python train.py --model="masked spectrogram model" --encoder_activation="reglu" --encoder_head_dim=64 --init="kaiming_normal" --optimizer="soap" --beta2=0.999 --lr=0.0029 --beta1=0.9 --shampoo_beta=0.999 --one_sided=true --adaptive_grad_clip=0.1 --adamw_weight_decay_other_params=0.01
Rows from block 0 of the decoder of a small masked spectrogram model, named by matrix and row number. Rows with one number belong to one neuron. Each number is 128 + 24 x the weight over its row's rms, rounded and kept within 0 to 255. All counts start at 0. Numbers have three digits each.
Before each neuron's rows are labels from the 100 clips, of 14848, where the neuron reaches its largest size: "peak in band" is the frequency band that holds the peak. Only what is clearly more common there than usual is listed. The data: struck, bounced, scraped and rolled objects made by modal synthesis. In brackets: how many of the 100, against the usual share in percent.
# gate: MLP gate (decoder.0.mlp.gate.weight, 1024x256), inputs 128-255
# fc1: MLP up (decoder.0.mlp.fc1.weight, 1024x256), inputs 128-255
# fc2: MLP down (decoder.0.mlp.fc2.weight, 256x1024, transposed), outputs 128-255

peak in band: 500 to 1000 Hz (38 vs 12.5)
gate.390:119161134124121154137088121130137138133094093118107108135129121139104095164199085159113079122149127127143139180109152164120159144146105136135119156142105107137117144132147119147171120109075125101103153119116112130105111116124149081131141098113098075144129150127131153122104170150138146091086147134121137154139106117111155138128154121132152112151125152147116140146171159164135124139097
fc1.390:138110100110133093095098109143100165138127123138121127103148136137100147112126152190145155172141137090124150124110126121140122142119158150097140076113146157107120136112168141117130104073169113133111118112153098140146124123172143111160147118121113098141120173145069145083113153128112107159143116135106149109147134174132076136121160169129098097108143124103140092108140088141117157091136
fc2.390:142077154132126148130110132144113140085098137134109164122073144143114080102126105115118143150125120116153103109139145102136154156098109152122133107141144100200138191135146171172151122145081137142088104161130134106129144135169115090129129110125139163148122123147144126174111106139134111134115131088151147118150168136136095089181162134127155121154120113150111107106132109125088117150131

peak in band: 0 to 250 Hz (36 vs 12.5); 250 to 500 Hz (31 vs 12.5)
gate.465:121138120189125143096116124124138130097117090108105106139134140125105081084169103117102140106148129118106130112145124066141141122146143129113124097131132095096119173133089155116096120102145095141110126090148096118118131145153129152135177111156098095161139135116118105133139130137110149129117170132116126102133163135131079114136162185093110110155139114162128125107127130179130167123138
fc1.465:141127120180138150076100121140140108076152117140121136127141133109118124102151128093084149104149135111145122126143121093142163157130124134093139124116133113104118145108118148128134132094119101135103106112145105122131121150154143121134145086144143117152126135123139109141142170124117147129125154087109137108135150100135099120125131146117150110156158143167134110090158143175120132117165
fc2.465:145144118203087155155138149197137137129147140115151124124109110122117166113120103134157124141107130144132191066123122108102112167099108103089127126113147168094135170153147101132093124113092150142177153144123096142153136125139175150112101147111181115138149105150094136110099094160144100156130134097139162118125122139081124134094140160117128152171134142195139093160115129130118145125122

peak in band: 250 to 500 Hz (33 vs 12.5); 500 to 1000 Hz (32 vs 12.5)
gate.232:114149155116158111147124132116153075099094133117142106135137151146119160082099118114136128087174141135114140111067126112137113103134154089104180174131099144128157134120162143108151117089111163136090084135100114126146106123152132109128154120121107150157144121159107119123139147102127095137125137135103126079124119103144118129134096109118176091118125122123124150114111068139118080105087
fc1.232:120116155133160131094126107092174087081108112142163140190146124142128152110108105117156121095150117157145151091104128070158136138109150110141184163113127137086156111096139139085117116108152141159144099135114125121110117132134143121175131087102095156151141080161109100135116159114139117122130167134128109093083124124179117148141092134123125138123098150136139146104092102085145056160133
fc2.232:145091139101131113091117128142084139123103133118138127122146130113129193089140144080131099148103122141089110093148166082148164173068098112119150143128137087163096181117134131091127110124100117164085124168130114147137182124171112133139116139135113145115135119109131103157157168140185126103139111127118125127129138070143141136128140168122158094125107156147113111092101083137122117180147

peak in band: 1000 to 2000 Hz (44 vs 12.5); 500 to 1000 Hz (33 vs 12.5)
gate.749:132161109126125138169080109116142189146107118129132160144157122169148099140138114147131126107169150110177124112137175164131124136137131103142135098081128132128135124118132169137135151124099118119067109133100125090158099126143120076113109102101135124112119112118133143107138151127106081167114058115126129140114115145145125142133094148096143121117155119154088124130136128164150147116124
fc1.749:109061113110152130111175107112104120118147122099103099076134128055109148102081132063141139173095133099147117147107074138091146151096154116110118181147135116130132141170163105110122092122145186134167130125108154127078128138093147124099150147137151123115148084126130121129148097144178114091124156156107132095138117157159143120102140107130132118118126137136133108127130116095106146100118
fc2.749:170106100164128094148125153148101132093118104129156139157104129140128156113160125110173142136128120141080120118157135158171123179126114124154099153099185087143091109095158164139147114125102105126144142161099143168123114134192169096134150116107156119130082105102127107126112145156082073102114084121125111150149157150110108151102125162120148108145106112135166126154130059165139125125079

peak in band: 0 to 250 Hz (83 vs 12.5)
gate.525:105024127085069111103121144090118135140099119097078138130118115108105109144118155157117117120106138158110153134148099093177136102103154117112121127127122083122159102102152112110104146101119102127146167196157173172153137120157152149138172150150155105155145119103160132095121153141110177128125156107140125111167119163101136154111138145175091114125115147112168121131138124157115143156109
fc1.525:104083129078115106141101092058084154138121132101073112156128172127112126113120149129138140107150174144153102168129120130139158127128155111105145123144094085142131121146173127103141127098095116123104173162178216174174147124179122139140131136121156097168157129112163108113143130107116114147142151136127120101168142172102140159130132140155109096095132112112152168160163122163092162105135
fc2.525:127142150136120108104100147101138119120143153149096146128158144133125135159131160135075145142115137085145121172154121180139140169121099127117112127103122142115135107134118150105153139158140102139114118165145130181126123147132176128165152131126093108140109120117119152131118133139155111140155126132115104127108160105093119151151109130137107081118141134138120133103106130101107129127136

peak in band: 1000 to 2000 Hz (31 vs 12.5)
gate.97:078132081070117139089161113126134169113149122111140143128119120128096138141099089159141101137110152096133101094153167119144136158097129165116140118177120142125123124117125109147166133058118159124119109116150128136131151127173158095113105140132107115101156113142124124112166093076117103096138089134133091108130152146116111163137162122097109071112158154199118117177134100134126146099132
fc1.97:075092109108120152065163114121111123102168108085114120102136128127131123113104090126142061124110175077114116130130151156138135139087133156127102145168115131131128131128145115136148123084136163123147106078134131131126158121130121115126123155153138129134144122139140139113158084103103079090166078152149078087148144129121123151146171119093147104112159137173119105161125122150140121146144
fc2.97:146135175150128122130146138147124143148135076116120077115138138110183080080160105137120136127107163129146160098160162173127103167119129144129102129130096132110086117113094153122102142117127149126125108099193126121100136125153104138083171108082145118140059134104122124131119133158143112116162133143134092130113138146104129093104166092131170120131135154158104129144154175140123121112179

peak in band: 4000 to 8000 Hz (95 vs 25)
gate.681:124083111133133116139121123088146130099149091171136084176121113107174155106099115092165125162117084081093165142129170095128153149148132105153129125126138101135157111118129137102134150149128133091150147149140143139117128107107115119105133182123145118065128135119116136135158073132128125155109104150151117183131113138120128125120166113147125140099131136133125102129077090086124091132145
fc1.681:125091122139152126141126136098130128112127089170114093155131111141160158091094130099172101146101135101108163145138181113113141140148135135165108146128132129152152126113125144099119135158134120071139160162160160146129095108114107123103116169131160115078112117100141107121173106120119107143135106144145112177147108153103133119090153128152107161090139131119116096133091083072087103119123
fc2.681:129139135075127084144125145135135108139150126106121119158152081116106138181146105164131125102147120116150099176113110146147128136108140151163089133127079137129108119132099114135126129152124115111126126127130128132115076159109130131157133100155118116131090104134171118099149108172113120135094114123118162138114087093132119144122098101150144121100175111109124158153113133139138087114152

peak in band: 500 to 1000 Hz (57 vs 12.5); 250 to 500 Hz (40 vs 12.5)
gate.562:081151120110116133130090172099176133099124128101145131124128136159162135108121108163116131125136135114112152092111154126165086094160118085124127153161108155166096151115122198139053148135106127125103191123134172092101142099114118104095110156128118163157112143120106116106136127120187102171140126164152154125117122162151142094102127123158119144134112140143129132095108125106124150118173
fc1.562:139156101128106123151121146147163138160123134126095148112150097128104113112110140118113141093107141098133112117138144117090090112119111123098104157167150140122135113180129125139123091200091093083102109118128151135098170103068142129147111115129128134101114143183089156099120109140162084127119084089140099170155144123141139164164165091145135104136113171121136137155122160134159110161111
fc2.562:110141107135152178132121111097136138150151130146152166131129097141126163139102134135154074161112070100109156137110108155107151098126099096151171095146066145125117131144102102116117170123163130165066125106147127129144173160096152125077135116129137111138115153131121146126125127145085119148131114147128127130123069118106149124103117161117093140118117121147157152135119134106156149123165

peak in band: 0 to 250 Hz (39 vs 12.5)
gate.470:149118110132142156081148131106151121134142129166144132144122111140125119107151146126172076132104085168126140142107171123133144142096116154126137146124137174099134133105096070129144101114145149164158127155112085127098127159119152126133113133128131136128108134100144072110141127161133130078150125163108161111114168098124126098116159100141081208142104124099124128096118110087154083085111
fc1.470:080148147135113143158118110134155089135138096120133103145131130172128134123112123135112133123146183100126130120128147151139128114147116082098097127162131086153117127175170120149114163145104143089110160132124159156124175086137104097107108148140141103118139137195143165104141103109140082151132118105174081184111115143127158140097103129122164142115148129105151148167143152159135122148152
fc2.470:116163158119109158129128128130132131129160095151187171128121090136152117122142080138116110141148148161112133124101098076145151135125127099119143117116139158095177120133135118132111081134156130130106111155076195109108113138149163146092102120140135160114158131111140130131119143141170151117168134133125099115114126180151097099126107129103111156104106140097106170130138141110103090151133

peak in band: 4000 to 8000 Hz (67 vs 25)
gate.346:134076121140084144095123149134144121127118138139150152146117121120114116105151155124117145131092134139166121117158100135118092163119144153173133099107129126058087130164104105131131065107151097126125146082110173125134131113093111135119096159125160130151102146127111116105112112176128152135134142118121131109146141127171130140100101142171118137139108122154170169123127146112156145118110
fc1.346:120182153111150141172139121118127150118136134109107159105096117102143146159095082123108107140195146115087139124118147126144163084158112106110121150162135169155150126102170147128115179129086159170153145186127086112110126160176135116142172128128081117123172136091154155142132153100137115130126143118106102162126114125085136105142170145103135150124128133111122127139142120131102117124105
fc2.346:134114126098136120113137081096133130090179123140111132160141152146117113138135152133154130148170145117106097130138126126137098149107122145121113147116119148112115103106143154122142106118179115150124124155115151111111114143171146093102096132096112086126191158082113152130094141141112163149118137157104118157148152135176132140129121124111125114121091102132083134084138113102132131108157

peak in band: 0 to 250 Hz (36 vs 12.5)
gate.531:110096151140151112175098167113097092113091117133175125093121119136135139135093113153106104111123134100127135142103105125118172114115148118152128128098153084124126159132132120101100119139159169130119104180117100130089169123102121107127145150136146110137105135116141100134117152145112147139081135139168114137138135156129096111109088135066143118172155110114100126137122105158140121131137
fc1.531:113159110082136126107095102090136096146094094145114105139112125136116172127157149115170158115152163100113144153110165153125147116122105087151152162098131118108111112090117153118123151129150153181097076173134115154122122112085142184157138125073157102124126152116120133140119110111104083124124132122155150123143119108096093100156160134147105125141104105099148097129120138146105155103091
fc2.531:142122163156117119107103155164124134145112143147142115187105108119119134150152100143134130179109100159106182135152128109111147154142114161157082145137117131153115178113136104133161105119106110117132120161116131167136141180145135141135087148176104150150067146131138149103067137100120089132095114117163106106126152135106134110132159176158127115150133141152156170153134115145125148126159

peak in band: 250 to 500 Hz (37 vs 12.5); 500 to 1000 Hz (32 vs 12.5)
gate.133:139134134086131117157128169135173145132088164150118114141104133143135108156135132166106159089122097155157137112116069137111100126148156104149174092134107098143151124146098153153108127159114116133127108153103115117119100138125126123140145122133120122094132172132122156146094113138111170167136131100093150156121123149175114095107102129139105157163110118106091130111097169093128154146116
fc1.133:151138120104138129153138161152189137141106142167139117134103117152127100161144118159098144109099104146147137100131083114111108141143119094149180086152110121147138101141121137141113126158106111141122093165127102126111105126124123102135132135122120138105125177135106134161108111139113156162132142091085148160156128173162108110111119113146114174130123108099085132111086142103101163130100
fc2.133:128115151127149134109131118141110155117129147147116134144137143161084155142141125155145094105140128123134158137105155141121109077138190157117172124117065140154103135151110086147102139161141154113151132122077133105110203113088131108139137120093133127128159105130125156146140158144097126209144098157119169147122084109101148117116098140114113124141155115130164138121120146118124163136156

peak in band: 0 to 250 Hz (53 vs 12.5)
gate.19:143111137105141111161098116165133091122126096152160138164139122173145127162091113142090139126101164128116126142102116121155144134113107156088111087137132111091122107132139103134108122151144133125138087108164065104122147102081148125187146144164153100106102153139158140125102152171096116144106132131130126151132120117133108127101148153095127145109175095102106108127133140138126141164131
fc1.19:091182159091148116136136157116117156133128105136097155131142138123107142119126120090144147105166135078117113096120145149103179158144148146138156105140137134110123131168150152187173141095106152142098131176144076111192158132159155114127134104151113135113178131111117145116165112099126115086135116114141085097096102113099124129154149131138177092109125119174123136155166148159109150113109
fc2.19:117154144168104171155138134161096121169123109136167143112104123119146127099109116169101129171109133127130174102143126144117189127111086121130123131125126140124122156144125132121106136107132116145089145108114120119144143147141120160102127119142144145133120150164131116110120110083126165099099169116132102072156122121109154114152161107166144156101136131179100179113135111109103107137082

peak in band: 500 to 1000 Hz (93 vs 12.5)
gate.195:100125123098131109144177161120139068129113110127125143117117109133137120097140122112140137162128135130107112127167075120142127113083134117144152132148133110101125125105103136101124110122130121116095131089098094138133140132137121193176127112131113140147126114134138131111091141168129121137132150083089099122154140143133114119106165155134127141106147142126155123163135170161109113132140
fc1.195:129127108090109094130150122136139091144151142088109127111123103125115129112170122102128126152140107144103133103146115126149133086114116105113132114180147128106143116096129137105112102129130105111108128104096119130164107128167115165125109080120100113145139111123138118134093122138150122143126146092103140125156131156129160116111141138154119162126144142119156134170132149164120137111138
fc2.195:112121155155135158108125130127161159154111149097145124131121126153165139104114128100151125086129141155126148118143106120110104116143140120095102130100153157108121113154137109151130138152122119150116117130105153148119132145113143104130124094149128151108158135123127131129116130150146150114147156141157113100134132131112127145065133146126168126116111133138106143145095130108143128144143

peak in band: 0 to 250 Hz (56 vs 12.5); 250 to 500 Hz (40 vs 12.5)
gate.762:091154110115175090115120160116145153124148127106142087139145140107117135105116102128146144148118105077189150113172131144104094119129170131089095153164115149139137141128088145095179134135134138172120140084090209142123153128117136145098132148134128139131172140161130095129121139103152143139161092122101116093131135138105135090137163121121144139163150110140093171158117108118114132121094
fc1.762:155159146169158141123145101112140110129072111123135137128124104156158120116113104162140148107110117150129132117105104103110142121123104124113151107105115107092170117146166184180128146101106109141132092105181093137142121150101135128138142085124078128136113134109107121115132124155080114116086108134087124131112154111147114070151114152096115193114110160120142160102108141124143132159158
fc2.762:122125105107128132112104128132139106106081123107113128112133123163124163130188136147148121117126150107110171118096162088120115115149143141126138120172123112111113119117153128077148136151166148086145136147089125131134146078139125133113127157118143168163139130078152142083111140150127172147137124121157137139145099110127144126164095161170117195152161159149146134143088111121155138107144

peak in band: 500 to 1000 Hz (71 vs 12.5)
gate.411:083062130104106103147128109096147093141153171098168125149143166071137150102104154089103140151125162135138117120156107110128117140160160141129116100114104147153146118097111139124145087152152111164092096081099134096140174128113094118151127133161136136138130143094128138136109152113113134136154116155159108128121130114154138159116115086136112096147121165118162163102135149104130115119125
fc1.411:081068131092114084162116129096146107110145154089174118152138140084111124112092147083093166116123135140119139134150107114112117126161147135126132119118127118155150093106106165105171104156135110152097084083091117110116161117122090130135132115155124115124147102129132131136107144134132145124138129141138135142147136144163144156095089068137117099145127142136160160085118127105105096102148
fc2.411:153103095128139103098122130117123150123146163101130102093127136112131118127151144115145093120064085138127115095126110082132114129111115122150147130114125140153142092143125118128154131148122122153128100102114119154137100136131137102100147157112151148117129094162128144107147093134121134140165146134146106080165110161123123110114138110119130125117113145103135142129092132156180121128121

peak in band: 0 to 250 Hz (50 vs 12.5); 250 to 500 Hz (42 vs 12.5)
gate.643:174136148118123130126128105173153157093104123075098147126127148089106128131151094166096144126109148156139144110118104128143148136126114122113086138098135088115086110126123122138129133137123130126135141115146107107144100135158113091130143127117154080137132168128147143123155186154170152106133189139118184123140132120095125115117144166119090077136137117134145148127133117177103138110124
fc1.643:137140129129112137132122122142142131097096121107088140113155159086138119138164094138098144103098133115140135092095123136145142118163136138141103128088129096138089114127128146130141142143156121121121156080137104112147093119131108093114149113126156106124146154124124129167128182163130145116118187178101151111110156128108110107134158175115110059154113106136140124113113088191117152108132
fc2.643:109139147180142096116118151116158098084116141141140112117121082102123139155082166104167118136105124138150127100121098089109088125115130086119141156101147095128156137122127100134149142097073143127141130139133126154138110118071148151143132123150119134123141109146136177103135116124149135156166142118137123099101099089117102157107113131116140122135145105112123122120123171114162124117152

peak in band: 500 to 1000 Hz (71 vs 12.5)
gate.7:120100150098100115166110163165168127159105118127089134164148113133099123140180107111130151077126126136166152169119105139154188117118133113155120138136145124087128112126123134131131147144112138107121124140113089105134142121144162114117117135085111070153119132140131150138123156135121159143109144106138172191139148125088091127145139128106124113106129139132100156102134087166128121144132
fc1.7:127075120137130120155152214194189071136128133149117119138138099140119141125102127098100129104101099140157150118122112134132112092098107123167104147123141141103103098107099129097111143177185125101156097113087079141103121116084179152153125097137182154158106117138136146149099164165104127118099150093145161167118135081141091098124098152109147161126121136096114130094086131121159110148136
fc2.7:142099162097167146136145093153143114188119096119141135152146108072121138123131113176146131112089133191147152102125122122121083067111184144135131146122120140156144138110155122165140124140137119121116152097121132118122094099120072099135146122183097129090105105145119075109142105092127159140138145130127174121108143136125148165142119132136102103115107119109118119087123157125131124122095

peak in band: 500 to 1000 Hz (53 vs 12.5)
gate.534:136065088120146157134152173173163073124109150092125133112090097080139094129126162109098162136119063158118121123154100129121081107074107126119137145118164116103111095092103131157100123147161106128146119122105119115121135111139133171169128121144183145142133088130139116128097151184104117140135158094140129151129128107159129121119100153141119115120137147127114147112103145116133141107169
fc1.534:096103098148108143120177204158150108117165109115125124101119125096144102136113148098119118119124096111116148112136115122113124091098114125140138116141160133088130091086133123097130119148122143127169109108060080097139144117112161162147117095134155149115122095167127155139084117107112129134136121098134107140138113103148110138136149143163146163121127155126109138130117155108133099128154
fc2.534:134106147128137115127180121170135154168140160102128107170110138098118150145128123149140124113080139144113129120101092146128134105112124131127157109109133178141100113118122134128141118128134101128105154130118140134129121146102119100108123107163157121119153099137132091120113124104141179100119159158149140123151132159115149140100118154119086164119098122149096120130127124123138104122128

peak in band: 1000 to 2000 Hz (41 vs 12.5); 0 to 250 Hz (38 vs 12.5)
gate.315:141112153166131128112143101131143093163114120113117118147119104111095131190086112135114118140164111176139092112136105141142144136147121157122151116141121124098151111153169133121119149159106107138164101107163100122136097116166135135126164143157111085125132142060147148142100112142142129130149152141165158122158131116105135108139095172155138129110099121104079104123151168158128099161177
fc1.315:106161092132117143115133161145155167090144175093127125095134142151161112094152147092098154113109119107101127133136111140104105140116140167145128118118173145127107113129104117094111102129158108105104126100054055121157135113104114153122088092135146106134113123166109076106139102159133175133148121145102119075142141135138113144099118123123114142162112149142119114123122112101106132094135
fc2.315:143176145176116111151173131145134116103081158118123128118135154108110138155118143144126115143130128087100150133105124119102144158103122116158133104146092125134139143101081129150131154117139125130113129106124095083129151136135148113142126134109085145134183083166112175125126161115152165157115130068136115115146088109154088095153153113092166124132149089122087141094186175129139123126125

peak in band: 2000 to 4000 Hz (69 vs 25)
gate.444:156108125124145128125096114127113140139110116132151104144117119115133093148142133132155122187127148109147095098116132135122192119148114130113117142137113124157123132147134155161151134115118129111100110141141159134142129112141095065110110131116139108098131105108158145156206143121101130122123114109151136195138074107110158113169129176116099085132170096145103118142136138155115185146152
fc1.444:167086117108127137096108103138105139132110095166152103090145145085119102097163099129154121170134155074137124109101142139127193162148113113117124161141112114124130146142142142161159128138140147127135099145128150158119113150136116070117152125139138107084129126108117153145166136130120133099116124108162158168125088123143150139136141175147117049159122108179121098138159164148113181141143
fc2.444:090152123109112118158089120140108085151143109100090146137082092108136121116118081113123106108113138160119102116145130142166109126165110130141133135155128128152130103122098110111150077132143105097141160120120116151173083136143107110124141121140150145138073156148169117112132146161147116143110104130143140082101131134122146106133119153163112144154135135127140111163110117148114132113130

peak in band: 2000 to 4000 Hz (71 vs 25)
gate.743:118141102159108124139125172139066126101094101148137193100169122124095140105150090174144118114150144132183135131149148124133153112145178125090116145124114136147148163129159118106128125083082140102132123155099150139211162103191129104118104125102120062116110153102140141088140122112126163145136127160123169131137113127097160165125126138145098125109118147126118155138171131139113144153107
fc1.743:115100136150156155120182165119109106142139138186142135152140116140127125099143134153157146125114139142161112121141135145136114130133173163092155152098159106076127134120137116114119097085120157106135109172096146089180163079134098174116118114100131125119066129147121094108109085126089172104155147149138104109137145142117140156119124136119104142118103137133111124132099128138125135161108
fc2.743:133127139164168099075161087156162139120100121121163156122122142058096150118166129123129146128159184114120128092151103076145163098142118093087092122113144134113162168124112160165139137073118106097124109159142134121092151120107154147142126133093117124118144111139131157139147129106125088129140158117150145085150117177126105149086143131152135119147121091160158133084146132075070144167103

peak in band: 1000 to 2000 Hz (67 vs 12.5); 500 to 1000 Hz (31 vs 12.5)
gate.387:125137143099140112128068138106099145142127141104126155152152119119139141157105098144153130075149163141140138165176087172156157103121134167154090117143101149163129116126150142114129095090123157126095131107163104085114159141106076068095122191103121137160138120128122143186153168119139136098123111121159114159183117144113149101107098112101176118174137137106123165123122125110131120140151
fc1.387:124152146136108121154130173166120088118099155140153173112145137141116122144150158134136094134129092148112115108104135099136132130088134128154109145103166149151121132107095101111105145119135149120159142150114083129110130163124141177134100098167102106109152157099107103134120152137123131160095180156127186122094119111116077137123129150103093156130127114111161102126143127115143093143114
fc2.387:126157135143090132154148144121153077069192105157140130118143118160135120136122153111098101148137129140139118109085127090117118096171101092110117124156154149135144155128152134128151107119122125132082124147156187113150181121103125127144120084142105151129116134151147107119095121152179147105115125090127098128116165164100141137126087148155148126123122155107090120122128136139101127129140

peak in band: 1000 to 2000 Hz (39 vs 12.5)
gate.27:116145119165151106138135158108104088090137126123132142097115127107146162117134162078118134110097107135143107109127137112106140127101202130128127088159165110140128135129110127120090109148113092123157132133133199182140172159153143197137109119127137184148115106107131120082110105115094110142135149138125134102131145090159136158118099093144130135129116125138152122110128137091086084120108
fc1.27:129126153077133137115113106132156183158123104147127125151141139159110091130127110174126127157153136103128136127130112124137116129157055111115122150108099138126122120110149141169159145097129142126090116103129068066088106096080108078142143126138091096083148141145121131147169163147144142136135124131122124124121098143095095099141145160090132116128130131121102144135133096174158130142176
fc2.27:090121126135140154104138127157150123161163102129111131160127132138170132098120128103157118123111146132141154118144103152113145129121127125114120125159123138124124106118111102146120101181153125186123130140146106134138086106153134121139112134123108128150154098124174154147137137112122122110166141111164090148093107119110142111106128126128133136175128128123111159122109145122120132114164

peak in band: 2000 to 4000 Hz (58 vs 25)
gate.247:142081106131078133049123116125106122134161106173133133167122113153123092125152132153154152154115132119163111091190139112143119135110122143143141114091111108088125130136109100154135096129127110131123125123164159133154100114124166096136102131177161162132104132082098143132148088148101142148167116119166127156144106145143168150138102187178104116104131133150116135154124132147127138154149
fc1.247:155111104135100123056114076107111135144170089148133132147152146114099085129157134149177150143101156112169076104174116137119137113127148152132139118118126100128108112137133091180137076139129113123110092127171194162119088134106132098114108117146153118124131134117116151123134078146120121140169101100152110165134102132159184138158103129151143087132111124145132108168132146085126166131154
fc2.247:103131107134109112151118146132138117171132117103137129116075112117118138138116092159127127098117138141129109132132113153132135098129121099136118134130124143145141088137103128097102099122113118078139134129142142133146097107113092134107167114137115124135042154145129090137154118135118089130110124118147141083098123127114137135102126146143152131113117127141164124150120152174117126111127

peak in band: 250 to 500 Hz (69 vs 12.5)
gate.765:128115142106144128155119139136186113141164135092153098113136122127131148094090121137118146094095105097154153126143091126113077099095106116140177160125120147156122136110083139106092100146145113142099102107116137127139166083108112149145103137119109160137150112159131136142095146145090123177096143118113091161093100135190070091111113099123159161149102155133097142130119158120138071113153
fc1.765:084123144100131132150132144161174126119187129112154091113136121132145133102102136133109153089092098094155161127169093127118077111090110137131165160134115150148110102103097130085099122162139130134098114109105135142165181115109112132138086136120142143123146094163114123134108139139094096147114134127122082150108106127160070101153117106108149177129110160114104149127106160105134075108143
fc2.765:133147135148150141134126117154125084126175145099144135144129112109082156146097143119173145122116133148132171102128100102138109079112108090130130082151093178131190118156148113141132143111125106142124126109096141122174160119089141111151113100098133112129142133157185164117142122141124166133136153143130124160111160110100134124092098159086096122141094100151126130131123146117117123116118

peak in band: 500 to 1000 Hz (59 vs 12.5)
gate.707:140186127123094183156131121115170163131126124118143125138127129128121147123146091102113088124143156127148165133132151147132162122112093108127112139164139142125115160156173144133160147136109183150131174150120122121157157137122132132115134103153107144113143110135144131096147176108142071115141081113138113096118110099112159152122144127110146151136139117111137114161125165146144112129093
fc1.707:144093133097101119101133140107109132170141140129138112135125141176118112125133144134133165157118145112130121168113159103144159120189122153139164095110139154123148154166105107155113132119108078141090120131155097127184071101144147104116117123123122088109098146122137142099124134103071154141119121122135087136126095175107113141125158147109109104108103128104114147153139099148129137146128
fc2.707:123158111161114132116125109157116160157141117129145107109159138177149108159127171142110118158132106075134127146128098141150146142157137092116102163095140145141149117146127137121141164120142125130131165145118116129143123121116106165116150177146124156150150144155131137148123105136147117126108122077169102158132137204115112102155124146118145132099158164123127148150113157160100150139161

peak in band: 500 to 1000 Hz (32 vs 12.5)
gate.308:129095150147124136123103188141135066118133135171124154118110094138150115132109145105127106105097087137126113123138125139131093134071143168129098101128118115104123105109104129081075099160158113110123100144173101115083107152102125154154133181137140140144114147084120102140116161159102151156121132108126154113108124095135128100114120127139091190131140153108130113109104106098121091120138
fc1.308:119145121072139094113143111094108181132110085078128126125133162122109114132121109138124167166180167071119121106101133146099143122168126096118143134147108119148143147151150124161156155079091151130119169133139140118148141103177091105111154130131085104110160116125134143126166112118154110110154126124107109116115114176118137165144125147121143038148137106160119136133164148171142168122142
fc2.308:112144156175109180100088114105133116124164111122125153119146143153158148118098149105099154146160129131128107129126112140109138122071084110094131114128132127087112148130131177113113120094196074151100121135102134115117169124158167114098101120096136149116137192124111162157097150108166157132104134128139101112152142142147136130112140141161168140121127124171129132102139132115121090154131

peak in band: 1000 to 2000 Hz (32 vs 12.5)
gate.652:121128111189127080106126115095071124118160123142149109126126149082117159146081090132109092145108166124132146145137094152088147157140139098142108125137110160162119148105105149072146121146116139156141107130169166141094117076133139125111096145121111126140107088110106094134133155146122104116161135149095103138124132137089161140162063110103097087160115099135151142096130111120086116155067
fc1.652:119121138110130167141167164138132144134108131146110141148126117146122144124128114080168124123092154139125110123154143146127118088139121162100113155115128147115179104132120094112121128141107145130179140181089080117123153157119148194143142151132118159144106120122132102138117070117147107152119088099158112131124157126106124115092168089109133158149147167136101130166127126100136130108129
fc2.652:129157126122164149177134112154110100154118135110099180142125147120145153127112111144124160133175140113114167175122113162119143162120139155137125112132157138097102157137093148137129161158126119102122116142119116124088151114159131142130123109109130079139158092123094144127101118102153097102120168108137156151121107124152092099103109145155081105118115098135086115108185131100114138096143

peak in band: 1000 to 2000 Hz (41 vs 12.5)
gate.224:108124126148141119123118105088099144089160087143150123126128132123138147144103101092189084082146107124096121109109140097136145152145138121131105133114101124121155149114139121139121132109122168125125170121128153141131119155144096115101169123101118122174115064128155126116172121107172081108114110113132126131134111092096101120131162101141183073121168123176152126138143120143097143108118
fc1.224:162110105116127114108136143135115107138093166147131128100164115109103112078161141140096148117107134141136161111131073146113071124095125133143126126137157152109110123155118125102121101113115099115112138075113139107201145095116120156176126136112146173118105133110132122140087138170098135150109142127120136137104136137152095123135125176133068140129110123101141137115119093109147143141122
fc2.224:134126098119157127149141125118140150173188142153136114158139145138151136124124140134144154116121095099128149142142109134122179082120131144160134104141100131152138147139142141195142118169184070133114138139069111085152166131153120117123130105155138104133151137154121104141122132078133111146096128101116147151160149169124143122131164140144093127121113125145147150173114144157106142119074

peak in band: 0 to 250 Hz (49 vs 12.5); 250 to 500 Hz (30 vs 12.5)
gate.317:131128140144144118133110147120144109115078095124121150168118106113116108118168085192137133150138167123128109133119129146111192160128125154154130180123126106100145137119117162115117135073099147116138155101126149119144165081161122146136129121083119081151126123113158122104139148134122146133128128113127135090094127157147121109092150153146156121157136171182113151171127163156145154091118
fc1.317:182150113141119170117112102098153174102089127135153121129126128094143112110114142178119158152143087149104106133112130099151176149113117154131163126101107094065130118128130140156155104113121150125149130125166150109115109103162143097105136115124134072121124108134123130138157125122125160114120131136136105074095133125165136174177162128123132138164120151151098097133119149163146129118146
fc2.317:105169118088109162071109135119118073090108144098088129135104146126123157162109139171121125141170098108143121145100137133132108113096134085092115101132136109109145119118156113079141089111142133170141157139146124106143127145136173141152109164135133113125141149085133165119142107106169119129137109108112134123090156111166130147152111157108106150150129116132108079116108167100126114129095

peak in band: 1000 to 2000 Hz (30 vs 12.5)
gate.608:136206139146159146102118126143128143118122094114135161103117102154107130111103096166173112105111169109109130131153139095116105111106111149115113162156089143126136142149108121134121148094114159139108137114153187189150192151139166135140105150107125140118148139121127101094153134087086081135135127133159096107140131069122120166127143139135150155113118158159142123147109102117135120120150
fc1.608:110078106110070090143133123116074133150134145105109115135090151091126154113139173108114136139132105153140140150109093154158169123127174091131133101108145119133129114113183103134149109149161128124135181155121133133146093116094110165113137117157166112159097108108128171157105125165191120125107119100093146159116101158131128131129093141118114127162140106066158123112140152141108132141108
fc2.608:109117099112140127102102101146111130141114162074087146129138107104110087134123121109104102138109121127112112168143095159113095135160141108128143143119176100148145149091100151110154123123123090140147133154172166156142105131130113092124149122160108107137150103137125135110140096069150102123087156143099142110120095108129158110153130126115136113083132110087139138140108137084122116139097